{
  "vocab_size": 35,
  "encoder_norm_position": "pre",
  "encoder_activation": "silu",
  "encoder_qk_norm": true,
  "encoder_moe": "top_k",
  "encoder_num_experts": 16,
  "encoder_positions": "sincos",
  "text_encoder_causal": false,
  "text_encoder_qk_norm": false,
  "epochs": 16.6,
  "lr_schedule": "cosine"
}
Rows from block 11 of the image encoder of a small contrastive image-text model, named by matrix and row number. Rows with one number within an expert belong to one neuron, the router's apart. Each number is 128 + 32 x the weight over its row's rms, rounded and kept within 0 to 255. All counts start at 0. Numbers have three digits each.
Before each expert's rows are labels from the 100 images, of 14976, where the router gives the expert most weight on average: "top examples" is what is common among them. Only what is clearly more common there than usual is listed. The data: rendered roads seen from a driver's seat, with toy cars, trees and houses. In brackets: how many of the 100, against the usual share in percent.
# router: router (encoder.blocks.11.mlp.router.weight, 16x192), inputs 0-63
# up: expert up (encoder.blocks.11.mlp.up, 16x96x192), inputs 0-63
# down: expert down (encoder.blocks.11.mlp.down, 16x192x96, transposed), outputs 0-63

# expert 7
top examples: lamp (84 vs 29.8); vehicles: zero (67 vs 12.5)
router.7:139153141085093117094118127095163138142139181147080112193142083150114079162126150172144082133119078153142102132149142115167126116154137123119095118184124098080099075082128143104085130128107151
up.0:117080103128175179174174165121110115118116077067109126172142114113118134134110056127120184148092181135054080133063143140170095118142156120117099149103156108144139153156168184160213169141089186
down.0:053101109116105171133079123066067139150103155165150110105129165091104120121099086133114080171062070082158099119156143125209144109114178138122137143063125134095116109078115125133181129082171092
up.1:130140164102112176156148195092139124104149079107198197154125146132135095129071146144152150108092103104157115083140103089198108059079183109124135143159109129166099147131146163124111171129109201
down.1:169122152092101113092138113200197070134144135119095149134181088110121166135085129153177105122090164157095107165132158129133157172198162133155130146146151121150075070075116139099130139117177159
up.2:053142198146147126140135107081059110155104103102082066143121124110090104127095073152116106133095206163091108136111129125075101143121128135148074054093120151168138163105132121163142138121140161
down.2:100090164122126130106081137096161116116118110126118101160104160065151115144098077107125094131165152118117134153089080133153118132143128104146141095075051149143212158124104152151178131129138168
up.3:067132171136120130121110112121090138212177139128105119129138139130097167144118075178155181172140165126118102194137153173124082095103124087138114067109133132154166131092126114117103145115091168
down.3:091091122098143083090120082046126156104123142096143085129153121169107133129072070110083118153108162120126089139169177121126139118162135118127121066132096131142126134077093106143137123166110137
up.4:168075120088139132176162177164137104087117144118163199126084166129132067123126119118147136173154099170136178131114143131197134131123169171054123187179117067113097131132133179167121176083169139
down.4:087111109144102120156103146152127132076115103116101073171113124127175113146074182114134147154137196129106148120133119107172164141129172115107161115165150165135181128105179087135162081149136182

# expert 2
top examples: truck (85 vs 54.9)
router.2:172140144123103103120117180120131107132143168121144139082073124122214068118110206176074085139164115107108161092106075096102118147112152082109147186160159130156099087088074111129134087081091130
up.0:144115113157192151178122139183145130114183071055117148148137155134124128093135132112070139163158154155152141149122113119156117101077117101151140108127152074153094122168133168092145160067112139
down.0:137084176129171107175146153178120138162200104058132120118106091170119151119105160154173125118151192176128137115157172175120128098074107103102103119117159064098121055147157124130118102145132128
up.1:084100107127130220195179167102092164100172066077129147111137112124107116130096142118119169109082183110140138099112123153145099066142225079155130157074105110134141199174149139184137115146086136
down.1:097157121121122151094127102145151124138110225145144076143106162159152121166131086107156114173135126116163154171154111065129139081097107140092113139135101131130105081128164145144100122120122127
up.2:167121068126109165152101131106128201091178097127142154113124073150145163110109146152126155063135163064113165108101161167164111096106163090143181188076111129134108086147099119129121146137073161
down.2:146093140066132129100124118089144054164098160171125053127127123131163104090127107135145122134098114108079138171111135143176111087132128102178147083117075131110118116124148163149152109151172158
up.3:124055123148174184168112133075142175075183110132131108145123117095193111113079151134156126110059192108106155110147142131187101119103162109107174176117117091105126093106145137115123181124089146
down.3:121154110151156131072150097108093129152196188157119077109087142128122070090177191134186145125130159148119117120113134138167107158083149126116109143155124095126082110098154097108114156107152159
up.4:158122109112164132162132179106082144149223141084181109140107114201142125074078129137108205075143170081124146126142133172171088094105162062108141147143154115189131122147144139123093105125112150
down.4:113137153141138139119136144142146054108141182122139132163137147086166125109166077107126127152107141115072079185130082170131128111055103157123122076153147104138143180115101129197125139095124160

# expert 5
top examples: house (69 vs 31.6)
router.5:091129120086088149122070119149121144146102165110118133078118170113128138116138092135134144179152093060129103100082149135133168144182106163115091125183163124162085102131136081088138092124085085
up.0:156138099156178095185170101132133132166096106139101095106122084142118190130082108164117133117096142107082154190118115102109116161133136138097143097139191109135101088147121128148154118175109114
down.0:108186113118142042159133162074063148135145097112126136168150093147111120108156140101117116128146088114089148162167141085067169129132159087152143096151088159082111125097158129119099230133140131
up.1:127149121153132184163134164120101076114158055057153151164117145075131139119180108093106131091099131118151166169112055101113096069109082089106124166099148098149130156165130170126168147157075154
down.1:120125096088128099163162083094116108142109126070090106198173075190106158160125174133058111128155130075140158115142153049104122138187161109147130109149159137111135144086139160195058149125120080
up.2:162169158126142108128181134145074117107147134082118106129133082140125122162117083091181142159180131158042125157150156190145121112113108124140144064058194106168117132130131128079128092166078136
down.2:159199169080084119085151156131111125162114127102127134101122144171054130150092112080132111125168063155112118118168152141122121138138120143185178096164092103134119137096127082089152101118185072
up.3:109122099130112172130132128119125167164124096059104182136156103139042173122112109101138154107116120064130063097114158145176115071090124080182158200146121118121089103106105125159130147099126102
down.3:199164062137121136118122140106119090178125153151123102092138121152160120060105196123140156163182099111107131110119127111169152089140107177096118110129152140160103129073139131090103147095099123
up.4:105138143090107129106091153144112127097144128105163096164131163067119105163145126133140127090046133102167085083130111127118138106162104110143128125159103150167115167114168190111089154086125174
down.4:136092152172143143136155143117086093139103085157125181149166132077090129111168121188090194091085127126082156159134143093080107090110124119141124141118109158106150150159169130192099132129086162

# expert 0
top examples: dusk (83 vs 29.9); vehicles: zero (41 vs 12.5)
router.0:153097112077115106099089166160184122150107167183106146092134147110102113148089135132122150188107118124123054077051168146185149152189130107075071127153126113123120091122144141125152075103199117
up.0:115135178049100138139130123102065143165181108078092122073173080157089132137090073071114097090130150138099117128144179092127108125155170100168169093166123110113110109083146145140141154175147095
down.0:056117185086157181151140133132050174130180183128140140116130125226132119111081097111145075108160153094136218160187109096143091031082137148185149095116146123085151084123099117139095104109118110
up.1:135168206149136168164126148127037129115216116088142111127141117155124172128125110140143139154163157139127152131143149133055118105075113060164163101139161135151150115098151137153080185133070159
down.1:123093159138180107121145096187134164128123138133134160114133120151095073122156187185174136143096052134143203101126136082107117100154139146127152125136076114129155114156114094116111133032085100
up.2:093093096180161153153138105116124140131185103083149093142130117106160102078149162138171151107107154116116132083167097149082116113120153096155160156082111051149162093169150045174072108130119127
down.2:118105103097121117094104095103111104098124192114149158122173118164098156147140179123102135187145131148154136117119130131151148055098081139151068097122088152097134170146088101115094097083191121
up.3:124125129143104168135158207142124099138154105111172130186158107116114160127102069163199168174117103158085181144101115169151101138080134132121120140111118145147108110139148151130193153106100141
down.3:137121156048123097103087108165103148107182147097139086119102165196172094144077184093120126138150156155129128149124185173155077125117104120123089154152113103141102132123124145115100167098164167
up.4:108104121081106159124138104104119187139152135138145156170148082104104128109124036153132126123103158159124159168161160116143074114138170085140181093149091094134096106138139102123144133084139121
down.4:133070150138143139092161095124118149134163179121149121109140095157091117163101133134122144116122172110189178166157101145114137124135103146158076125160120097090117109167095169111161072165123060

# expert 1
top examples: truck (99 vs 54.9); vehicles: two (79 vs 41.9)
router.1:140120137083133115102117129127165137163112196157162190090134151163127151142096154148083070211141126107103092073118154116132127148149170143139080123190168108122133117099151143103091085077109038
up.0:112124232172126140136118161163141126069148109066109098201119115161165161140115139182091116171118158154131084125174158113089140089135125110139133106078150112168173126077132182096076206137152126
down.0:093181186255142069144155065123103154163126133158114100142133130103144169172123109131144151143161120130107149149186128116071104153104115128121163124114123122187124128103163186151121107127053111
up.1:111186154154142148119132121149061120160156080060071132166117123129105145131081085097144138098164225136118156147151134160110101122133134062177152089137155112174133145134165135133132180150089161
down.1:171093119114111096119149117147166125173134145132083142123171120153120078121152068152105165182114132166112135091107140149173135076053087099087124172134199125126134094083098070147137115112130168
up.2:123130161147133157155128184115122063152109153157117120141136116141143134108154098241162096168193079118059157179140121128080134135168114140084120107066100169138159105106124099074110119133068116
down.2:178106153199149197156112126093138113084052104155150120216071140134147123156143197167121127152149150095210121190120173143078171145172117144133135122105083115113148174112122112150132143110139133
up.3:114076101168145132236168136117098167075121116146156124189134087122130188124064094135123104135129124142091121117185122180063116104096111169167145136134182092126126126156139165136134125128096137
down.3:132121124146140187133165137140131073143081143142132162168105128167107122103148124114134147062081121142123208121137104123121109099105116112158165127129125089104162060151137154168142171157187095
up.4:124184156162137131100099102121136112189150087092109123152137151123113118146149075135136118137064144176114097129180154140126095134107150094149119042095126190185144122115121102112125112093123100
down.4:134193169125112074108107160122065178086135128128204112112128083128124145108115146167154152134117170139080126173148141137057094128116154126142090094122196149178182123124084114138089134126105053

# expert 15
top examples: tree (97 vs 29.5); bends left (71 vs 34)
router.15:093092133125112108161116088149102076096082096150133152146094117103082152083110179138140132070141090196143119141100149123204102115099076197088120125092092133154158175148132160143133146181164175
up.0:136165120108113116099098134127110131113173143106140128152143152134115136108077118110122103096076185118190130160119197108121161171143128118115104077187118098144113065142141073082130160119138153
down.0:142167170114128127185142171132134120118109121151150188110173189059031126079135069150117162150093187154186113172172196128091165069078048167099153110143107147163136112110135114118094133149134139
up.1:108127163150139162147218119104097096079086147113137101186107115105152117126121128109107152098145147122105170099134062053092121142117143107121152048104122126169137140161130179165169108164086139
down.1:189152137149134137142139146159095125130153170154189100129139102136159124187163201092127088098172116147145085167109097110133158157198131129104070134138151146138195090111129093093128169138108098
up.2:097127137123181105123194083133089096185183148140104053100085101173125107137141159148125110147195123162127199128104092141141134209133137139093120129112091091186128160184140107152171117108109107
down.2:140100137105141169120115111142132156118210133172129154114103089144152111108137216160096093107089094142146197111085123120187136118094158121112134146121100076117077077144106161094117181067108111
up.3:093146118037098150146145084164090152106149119111088107098170085150124074145113152112123091121109129132101143138095114116161135080141158037145159159118185080150097122108088147147147162168208151
down.3:186153150166120130091113111161153101137193128141148097093145022143191097116099173124109091097131164099115131073082127123123155133127112123105070090123180168165197086141090089083138111101177159
up.4:174160129114146121094139204131141085186141151183161146135139167118071114136097094148124109137121106132213123142114137064099151116102026119081116144118140102139123135173154150111132174152134094
down.4:094146134077115116158157103147153096163107098096086107163145146097076143114144127151156138095103090177124132124089117177141112092078056111138103095155118169133098095115133135139119127119092139

# expert 6
top examples: snowy verge (71 vs 34); bends right (70 vs 33.1)
router.6:117130180155078092106125119082175152134158120128135104108116150176080159158110137100147130139139193137080064085093115078121132156127121099108144115095125101122093066127102073152142154158086131
up.0:133106113135110137139109088115124125132167135122099141096132198125096161087087121136092133122058138102168089160119150091081129067121164089129113170130125100141141121086107152149100137155059141
down.0:141150110188145141162132135076143148121128136109133111127148105085096120117131141178107090150164128098167171139139187114107107120161081177180104106116129157167138162098170077106137114130141082
up.1:134081073078137185120187195135124109081145104090197109065193164147107162110141113114092135128094148153090138200142120127109105073148169127117094158149134119099123160181173125127103125131143096
down.1:121127070178140130136123147074119129083141125098119133127090156057101166127179114141149168147148105170117186079135084092141074122073196158172110150088065104089081153132093131146113085127169135
up.2:109163192131147082084064114149157133082156175160205081187162151101089095196180124137156121131118150139130120146134124132077091134144133153133158103095105147160136153082111118077072118123156162
down.2:140194099111123083061103112132183121152065182123178147158150075137167174165168134121133132145131170111147153070136153082107146175154100131160131125130175168166168102080116167135144093152203103
up.3:087094122166164230158090184078125100096164088093117123075140144173170175114168116091102160186122101153102145120170166091141104084164100124161123126170064134127140137200179196149122160063112106
down.3:168131077152140096097115135090146127084163101116151122162157141132143135117149129156084151161108196155146100132057140173166133180097099121099127110116135182127141165125150109126096133146123152
up.4:146140096092185160175191155089077096149086117086131108128131000145174125101145088113152149174169095110080092079107088190139119127080087172151134077103164127157106137112103128163185142173116158
down.4:118067111101125129146111165154100136118141127153088095127099159123109129074073123134097175069157169154084151198102136165180103124130165093145199112116087083027110100135190150181121159129102135

# expert 13
top examples: vehicles: zero (62 vs 12.5)
router.13:143152121151070148085147157104108177119090107135105127094144126133091127163111118132081088174144129101144132063139133159091166168153094130146102102135151133129111152071153119082087092180146123
up.0:087179115109122114135114157140148065076079084126104143102130149078086129140167075129090105143106130147143061126204170161127215109201116131153140156174142113141115132100136181165109120118180091
down.0:120177165100165079103123044138056154180118153134126115142086115120153122112129132062194092179101137198063167123114084127109119138064115170134149119127145115165122093127073120060132105157122141
up.1:102091035047107140212181184179157080178101118115097124179181139091102090136157070120092098136114130085102103137141181105163150089137160113122123148121127077117060109088125187119140112125128137
down.1:129140161170104081130100124128168124081150076148125121141119140111165115084153141089159118106134158121124115156108093141125184149101117098191145118115109089117168125082218119140164124126182141
up.2:076160151165152173153122132107108143109146068123099123158120071159179145133108150159097096111127103118131202127095101163120148084104120123111155101090145152140126122148134160119103180132081177
down.2:134164102110083123100129134116133140139087105125121197148073176174113102095125179128175097146124128098164158135115182058130097148147110170153158162172110087109163155129067120166069147073154159
up.3:092206209125095145120115061103076141155124123106099131155137083137084131116087121141105074111141155123153128111107147176125143095129124106109159060089183118202108140125136149125120137090105103
down.3:112124141159109116129160067150178180150186157167141131082196142152123095127170211148203166093081102105168091164128111077135085152101129125143165120123094107135151136169105142112117132080120094
up.4:110151164142117114123109045136112104157094094133149090114126157171118104114142110073117122111123120144119115133109104122106081119173172118092140098116102070155104127135122137132163114118151131
down.4:175113073117109137141086087162185151083162124112121111133112152078150117118145142091157146099066157109203158123163135139151096099105153151137148119223153134163160164135125115106099141124182144

# expert 8
top examples: truck (100 vs 54.9); vehicles: two (77 vs 41.9)
router.8:120108099088156163121137099072115120133097133083129091175118166157106069146101084151123105093104151145087130057131128119124142070109161126166118146110112121097083130129146113155160088139131155
up.0:141141153126147152160131187121114095133139107177200181151072109162109123155095163136111061129156139108193121164190115147123125108178122143114138167135116075129131121129153149108087088191146124
down.0:180129121154121140142134163123158111078178159131136173107098171127145130154228092093091092112152122066145136140189132106093132185111101154091097159075133113167149190128143126169105140134115074
up.1:115110074134185196136123183162146018136143155105218131141152142160116165108108099140128110089125131125142137194160171115116126127110089108123071178137143038132123104112156147124134194155117106
down.1:132161119164071095101110127105156127156106138123184104105141153108093138118155174081121093138173096064173131130167156107129195143140118176148083107143125147127123098148111103061131149111198106
up.2:097126164176205144106185119117115115074119112124096135129141113172167135149120169071110154129110144088053126166113109104146070144148151083127124086107125146151146211170167149110143095139175150
down.2:127099106129144177174187115149119163133090131098152143138150155144123140153186104163138166204078132158103142145121125134063148124115155156139118113140125094140126104175178126131114114094135124
up.3:211194134112072099077086122165158160120167174140132106137167109150174098157168138110062104159173143147134101132060112088139141169153120148091138138198170164129118128105133135067102084082077147
down.3:190213184156079124078095079107105137138145148194138185166126098133120079151177164112069085157199149110142128154128141076101138134157095155097081097192148154216172093121089079102096118145066105
up.4:075134187167166158098118113113087145089116094113038090112171060114146106140122202079137129192087166153132075134106133149167121132179109131138118061097098171169134250144192195127172139149181169
down.4:155142170081164137113179114130082096143115102114184119098093085125134201157117142118150107169112110089125170202123120141150129165108120069108118089144094068125095155168118121141140149172104101

# expert 14
top examples: dusk (94 vs 29.9)
router.14:095140120101112155079143160105119136124140156126149169048125158185133108113146166155070136166110154079102135132160087070112188163138099138129116092179133188131172160104120149100130150115092032
up.0:078109142118145088140091116103103110130171076083149136187109134106163132165139138088156109145134161125148161120147138148137147136123137154106102126073129128141177192136139120170125186094160075
down.0:138124079152146112112179126098133164160156134064127178131077165131072113109136136129135196132152081144134130075138131141121127158072122150132128139131130157148137159094070080143196118087139144
up.1:105094118108137185126156155120114132214113140090160127069146143129109135147104080161123120126193116156126122123172189159111124125132133159138176086134159111146087117140132105143127135143181079
down.1:153162151142123125093081085120148152112133163133128169174090114090101124118038089159143109121138100120135121058136190156167187134089159144150152113161111131085114060087059101106127101092162152
up.2:128102075121123141166109189129071159106117075074159109150116088132107182122109135134143138093125171122103121125160162119167150075162122069142184124159137104076107081165155171152070150099099122
down.2:128147136092108132094125166075155071123172088141176136133129161162120123110180154158171096136181101124155131179157104143122101132134063176205129112118118100173124157088079129206026142075082169
up.3:129088110142121152139080167098141151165115104142184104084147032119116178146053113188121107088158098083136127121157150193155175111139148131097162100101069115120078122096074126167164145145153090
down.3:114077193161137129110037143128155182150130134168102118135115091115059102081098102113164119087128132133181145087189154157134118137177143138121140146117170123166149153102125131094111105139188107
up.4:075121086144135141164188136099116093115107081059178161162134160086080180135088083155133129095058132151106181105150158089100134101137127089158125132109109123082097127126103157175148159132122089
down.4:128114095087158187132138137093166072147137134146097126202135156190071138079183147133171110128074025100147141174162081156177163113089103171155117137091093079104113182136112149200194104142146071

# expert 10
top examples: bends right (70 vs 33.1); vehicles: zero (36 vs 12.5)
router.10:148140137134151107133096105162168111160148139123104128127109183124094098125188107117168088151164164150111156115116091106113151164132140152154069135210105120092122146080091086169083121087090088
up.0:139164149113128145135104184089143148110151122121168122113095067111154191109068147144105139071146109113120086171118146186185136108146101105083160151085140097155151111153168109147147176199159145
down.0:104080143147203123091148144199167093206138137050110139082175133092182158136107181129145139142102130134079118166178124113127136114141156089129084111131130130172105140119156174074120059126154174
up.1:095094168138145141134169165159093051171133104138179108188130138116123130074115103145126174113120168174144167146130092115147080101126119095116167094133136106143099144146191138131149185158111128
down.1:151155133144127093063090069109139173135145103087126133134113133138189094146093133090114112138206159102148110088081089182090145104123116134166129064159200172120149106125118145141133119133111149
up.2:099097151174128160119169090182111093142112110094148113189120138102091116139154068119145152164143180159093149097114080115153112165164126122120133150124115135088104120099225127110170150111169179
down.2:178178121111105108197118106111149142145117094254109158151154128161112142167133104127134088086150141117079139168108102111113168170151136113134116119144138191093157085130115157158123084163125129
up.3:120105176184150096110098117148147161109127141132138162181121141095157186119131119124203255106070155162140140164127136104118080077103138102131133104098108116181206101110116094100094089137094131
down.3:094052115185143171139077170148134101105070106146111120170140135139072155137131130096158179114090077035163085090152140061150136097114116103099127136101109105137136139067127133133093129175119147
up.4:059106231145172121136090101121115133121130096113117139073151142128121124151191133112132101191212116160119152187156168126125078090147127158182147081161099117165168181068131116136061166123183144
down.4:126066111113188108203153125121106087115105166125148137118087153113123136054123068106110159076150080104163197101080060102097195120147071142098092093090116124102148153108096136123116122112158124

# expert 12
top examples: bends left (78 vs 34); lamp (67 vs 29.8)
router.12:138166109110097106121116138161169120102123114105103145158132062106095123156167142086105134145102174110100133135105107043090136149176124147099118154166132161161187108123091088136114141105134086
up.0:184076058124173163138179133121137162171097136083089111117169120162134185178065092184087114164159127112104117043141139145101157133153175083173182172158203079125143131141102120122123101146138133
down.0:147120052076165151174123179143137179109129165156154110099099116091096103072126170135098096109175087109161189115087145184190159113168138149104113147195148064063111117128123117132110083113144138
up.1:162073107124191129137167139141111092138195165131161094116046125145144111148081133190151120173157148133159180120121104180125166108100085156121135160127137057139110101171132131144141104134069121
down.1:090099071073102090169133153161154093133161133121131147131116208168063093099092085137153118121163181137174113122103132128127189108076156143109120133132154085114099105121124182111142152122129128
up.2:080205238126125083046067083150138157136160138120096153097154133107132104112145135129144142144131177121131177180162125107067116094133086088136121085103131182200137103083090108096084129120132128
down.2:127119201133087077097083090101162099128139125112127155182141111136110127148109138101163199095075126134144138112195115073071121141121101157179167076116103165146144110093145094131145084100194134
up.3:116206212158143091059110053125129113093135113095131116124135130102131126142183179057118143083112186121152103170201085105052124138158090147118118053079116162162180102110135086069075128110145147
down.3:134161140162131077073118096146124106113128097141098104156137123135125176134182147138147161161132121148064120067157092108114083163115108121163085050175104167119162113049074073143119112104174200
up.4:142146189129111090053088084134126086134146156139127082109187097110126129116115132085111112129115190181130113189149121160125119184121150105111094021110138210199217137078108107101099121135150146
down.4:128079230185123070080057038085131111103107146117133118165072126120144136131106165109152202113116125111098132123160107137105108166182152136116115065114089181187190151087133111089154082144178143

# expert 3
top examples: truck (98 vs 54.9); vehicles: two (78 vs 41.9)
router.3:069106141150114160141132116121141145116171128157111103066157108145139186076165107096147174115144076072095142155178157187126070141077158139115182170089094097091140149128126086154146169133107174
up.0:162154063061080098093129099126157120121125211130158087121105154166134089126177104142122112172161134134102122169212128122084091112144092169112083165207127129114143098087073088156081167046116103
down.0:195092135126128158136132107098132129143123134148073125112155094185148164160068072125085080128174073072127144128177156143176106076183134073151187148126131094122122094087072090073114112136148106
up.1:091093141165156225163126120080106151102182069087123070073135130115109149136123096122084132090116115115145119163137161149140084102094177098130150115101136103119124131163152192107154113133090119
down.1:118099143113172108101133117177140104104155137179168188148042156127128132112124144148102121127203114132169157173129110110118156169182082143079108103147142127094101073140132095134101161120140122
up.2:152161094107106179118148184127122116119146170095117176176098065148073118098136141178148088127141160187103150078134173129112079109173104152139133120192147106107117117185144148083113100063158114
down.2:142156205121186128102141084181117136131110068179113107125094116139126079142129100111148135068156116128124115107133105121072124101116093131150130152122129178153144165119089135075121070212131119
up.3:207199108089111128156139148164122108172123099136097161151145126089131119138099138147168130093131143114163129085075162113193087106132128130102112145173164143127155155143108111093077119105178171
down.3:199155131145124136132128108107082135115112173228106104179119154119140080135189123168156120202116102138102058130138118141100079151136109171099156097128132158181151136149128153116150109161134096
up.4:093148192191198193141161101108077135097124115137119148112152098067182107148105125145119088155158180161097151122151138106067071141114150122153081098107105121155191178235162151128179140171111116
down.4:155102164130136138133127080203118154125171134113162147049051082161122105130138152102143084126167115102147186169118090112093134158109131107143126128147154117123131095117136131143089147100093145

# expert 4
top examples: car (83 vs 54)
router.4:150143128117141104124093127139153183152137175152108156055138170128089119118165127128086103147143095153152141109130126084131125109150089119110152079148106132112097118096144053080137130095104117
up.0:130105084138130110174172203145142079145163119137163138158107125102097206080123111144208188115126110178160105084157158144153160144080131139113095153124095082093096094144133145097138115061138158
down.0:119138178134147121157098117099096186161229138115156155064138127164083111070153129135152125065142161133123158137153107132125086073124131136173160102142138113105153102208131143164125101128101140
up.1:099140125147124135167122196121143165146137092134133163117145113094094113120160145157171182119047118111123141124146198077106159084145155103134125193109094119111100092130131115137107149133100145
down.1:137124152137125128126079113123118180193174101115143111132110105122043087101171071111134101104120129141131177176154137131146126125115184110172161134113112120108120105103117119138090161119143150
up.2:111128152117100166137146117162123170110124107094183155123106145092099122118138113106200186206077132121137139121131112162198101136129167090112173158092106103142154150187137113105114172134171141
down.2:116122131200147066137150078089098119181139106123142136119112101145069113123128114116146121133124123159195086067155191175089198125099101160151093107131157159097134097109045092169121150137105139
up.3:112138120154144130134132153112127084150108110117118054178151110039160164109145139172226201127102086168106106181145163131160095139094085131104170129144118127123120101147116134118086129107155140
down.3:183065169117126081069085051101146154142129170099070144056111144131057136120077158114134150109122141046162131132175177113100127126135084143135102164124133117140186070134153151109037129134117071
up.4:092123129120168172160176208109097103116149083087191116133182044079121132165132111139121118095092129144133126144135140160103129096133078071153111141096173088146129129176183187139125201115098127
down.4:133113159118161090117057158153078166155117176117099211136121128157124115049082122144149147102114111087119130151081139125140128118132146145167111105165139147134144025152143166138116139083140114

# expert 9
top examples: truck (90 vs 54.9); vehicles: two (71 vs 41.9)
router.9:156155143137131086144086129093194151137174168170097132122139084187092114105126202153075115176132131136118102042136143137088187181152063167129062135160126166106124122118115102120113074114140129
up.0:099148130125124160145152114150107156117146090086141157185138142118132085158105120138171098157127120135101153210178142149100052095103150040133181151106148140143155111119123146166103143081134144
down.0:175138094099133157163137103134113170099128190099151180084117162096129102145089164132101101118146119141132129100140114119166153122163087097154124175061181108156132090109182117083132125139193165
up.1:148169124115069103139161117096081080151186138129171121156070140134143157102159127149155101184189100155139082132139158150107113139118086154134153142116202112183102137080102149115064137082117121
down.1:169133083117123129125136145114139165109143129197143098132139097107131102141150082192112074144150078145135132167148172123089153128133147130049089146145081131086094092165128156115148159133123105
up.2:159146128171175117160116139144132081111164112100155175153086167135151145128169150178146153123139099127119142172126112147117140130099052149128116169133132116194128131161127137121148141088066123
down.2:126120066081161094176115133109187116109090167101139149104151140191136073147144175121093148138082071139127095084157149148169183154129129180105074062142167138187173124156172119159098140123115132
up.3:169185151133117122153144120098059060152214133083150097156106108171104164105151148133178119129179125146175162161195187157114154138059075146170093139140180136148106122103129090091067164086090097
down.3:117139106141168174121069169175118117156152143151149091121087106111054084052172165203124104159117117174151173117134101147124140168120112173063087135128084094172161151132152168134113189089132120
up.4:066132154147165216111132146098096172134125138108154067116137109093105132174105083081102112135088138148129130193168166150134063145161199071151147122125121086140118132114130133134138169166197167
down.4:156149202103171128106107138148085127128129116097155113151091152144144157201052130068026115179143108099176095112120171120158142123181127116132142154128184095126137121086107113148094145142115141